{
  "norm_position": "pre",
  "activation": "gelu",
  "mlp_ratio": 3,
  "fused_qkv": false,
  "inner_norm": false,
  "moe_every": 2,
  "patch_size": [2, 2],
  "width": 160,
  "lr": 0.0018,
  "beta1": 0.9,
  "steps": 14400
}
Rows from block 5 of a small multi-label image tagger, named by matrix and row number. Rows with one number within an expert belong to one neuron, the router's apart. Each number is 128 + 32 x the weight over its row's rms, rounded and kept within 0 to 255. All counts start at 0. Numbers have three digits each. After the name is the row's rms in percent of the matrix's.
Before each expert's rows are labels from the 100 images, of 14848, where the router gives the expert most weight on average: "responds to" is what is common among them. Only what is clearly more common there than usual is listed. The data: single toy objects rendered from many sides on busy backdrops.
# router: router (model.blocks.5.mlp.router.weight, 32x160), inputs 0-79
# up: expert up (model.blocks.5.mlp.up, 32x80x160), inputs 0-79
# down: expert down (model.blocks.5.mlp.down, 32x160x80, transposed), outputs 0-79

# expert 10
responds to: grey; barrel
router.10 150:139139108144168148178177096141146109101152125160096126122146110117158094177124102120160164162083097106075104098174146155129061093116059111149139126115158165111103133122089171122128145135062148165097102091120106125197193130143143136156153084
up.0 112:097128146170182097095133148099118085104129153122139093146096192099070100143127213156142093124170151154168200115128094094099090134102115123103071127136114128108197134139153127127134210149117125099175140173088094183166146122149123153098099165
down.0 105:125104126090160068132170102114143113112064125123140104137140095099127174137114168110136072137133098131137148133105111049140142161112147127077146090115159150065168128138090137143130177129152156097162127170086139178173103092167111133165155118

# expert 18
responds to: level; umbrella; mushroom
router.18 076:142160142142135157183116186111153164108121124134156134108128113111140148095162127075160097177148194141132107123125081142104154115115157162097090153153202087098129122077113141072184107102120112125148120132162140137162110112104147145165092121
up.0 100:152158124093085199096143145056190151133137116122097109166082138081140148131089112094161125123143182093159090143080100106033130097111085163092091093064096117128172120156154158129107140086158145124098087137154127105138138171083130134116117188
down.0 100:097117177107100090120149086110148126140137057118143142158082104114064170123155117129132163099130149129050147139139116135121144085128098100121096161146112137146125109112103159152127070080040156078183135116080121178125156144146176091033169164

# expert 8
responds to: metallic; candle; ladder
router.8 090:161069139095146080092071108175149116098098130076160180147118148163123145160132197177196106098154162104143147176107145094065139128121121182078201143151166080107112136141047155133072153118173123119096109116106153122084133156135113124097113025
up.0 101:127097125064122107072096129145231132137132136120115156107134187130135122094066171136171093096114155128142124180152135137070126063092146169136146068100151119117149145148087120076100116075182171107171077117154149083100136137140069047069156093
down.0 103:128156137180134084113128191188192118076118138144078120138114123081098102060115123129104125173114091131078156093113145087092156115104138096097129188120126090123163094194175141112109159149138095110118138122106129112138074100073111131127116134

# expert 22
responds to: metallic; white
router.22 125:100133114097174079206183112155073161151116172163152138144127096069114088082141146151183093106088157116104107139155156077161113161139156090106159097140067137142088083166163143104138150153147109155176098111164107159172209139112178136124104108
up.9 086:084119122109106191096150138153141150116148165153129115145084144138162109101152127146119112106085168060131142102134127152143073123118149140173119162138083172112168193127089122101147141083117151100149154127149158077150183115168077115139067077
down.9 085:134127124157097143142113125159174160175146125090154130114151122133079133087147207130136175174093184117125108140112112115105136195149065140094126118153047123148168110128119171063133120148151206097147197180106145144121189126098140130208112107

# expert 27
responds to: house
router.27 073:158167143126145093124126114143206082096125110153153174156104124094087142128106134147176085135170094123099103198112127134089145131096147112165120159119135112111149132149116131099115135082103092107129158197147166117082111082088173118180105064
up.9 085:126059125179160133076146132107179126161116123143126155105124105107123121130099086086121110192127127103116103164130091022119115156134077103087077098078107113165132155122165158185085129117103121104139115149124183102134135145136092156093153125
down.9 086:127064132153076124090105067086096110094146142148139156129168140191106157083071137050146146157150151103159143049081098093092095117102177185126120051119147139142073131103042168074130153109169077085164157134112121088069163092168152122114121144

# expert 31
responds to: bottle
router.31 096:164129108132121168171092160099145149120106128141092118049127181130123145145085123128142123132111112175179103146135152131076132137082119134134159143083146134094159161153131182060124114093098139041130095162109125186094125143079104173077111179
up.19 111:090097133105115135171083166152134083140179171164136124165093171191134098111137190121113156100128115101113151126118152099149057131142126086152122140162081146129119127125139158157194049134061109119113145142118142169121153115183109079200112112
down.19 115:171080149147130149130123103078071088126119082077152128080135138131112144111128112123145156141209128167119110081137126110111177110065117103071134099101105093136186126117073183113081178179089113110125065153094160171101124100157120139122104113

# expert 30
responds to: flower
router.30 096:118082105106129113197101116145111089149121158085200068096151117164085132209098115124140124098138161179135097162156046132153146156124135110132120117083137147153136129093169121203071118129110138150099091107109164116108093161138104086094075111
up.0 109:144218126184060148172136105082180104127107122134110130112135113085102136096133096128071099215128175088188135109125066124095170121124123170072119125162133102160112110106155144140111175091118134119144089088148070174150117140093152141111157115
down.0 109:156141129086148148120108147174141136106055152181076115168097176208146139093101158151167114098132099106145077107088194116132094188138149134139118143108127097163134134140110151063118112158128182163118127118169150144158162111097138093207132095

# expert 24
responds to: dog
router.24 073:160064107156093120159094129103154171132086093115131121067127132119164177142147127112148153131152133144171089169171147117090156107125127053140128166140115114130148135114120173077086082111109151051163079099129111107099115110084085095147132125
up.0 105:125096158158074139184099156118134126041087077128135136196139130198123140132180116102097069147113128156143169105100128081083135128182095090087189128117180125123106092093142156084182194131157153132104116100144133150152132152164101167100147089
down.0 106:102199173174151175122141147149148124148135106133095126041070182178131108139063096121133146082093110124127104134145131124093156125158170124100069120115104136181123113167131121092113154096094204151051137113153151134104171208140159106134089161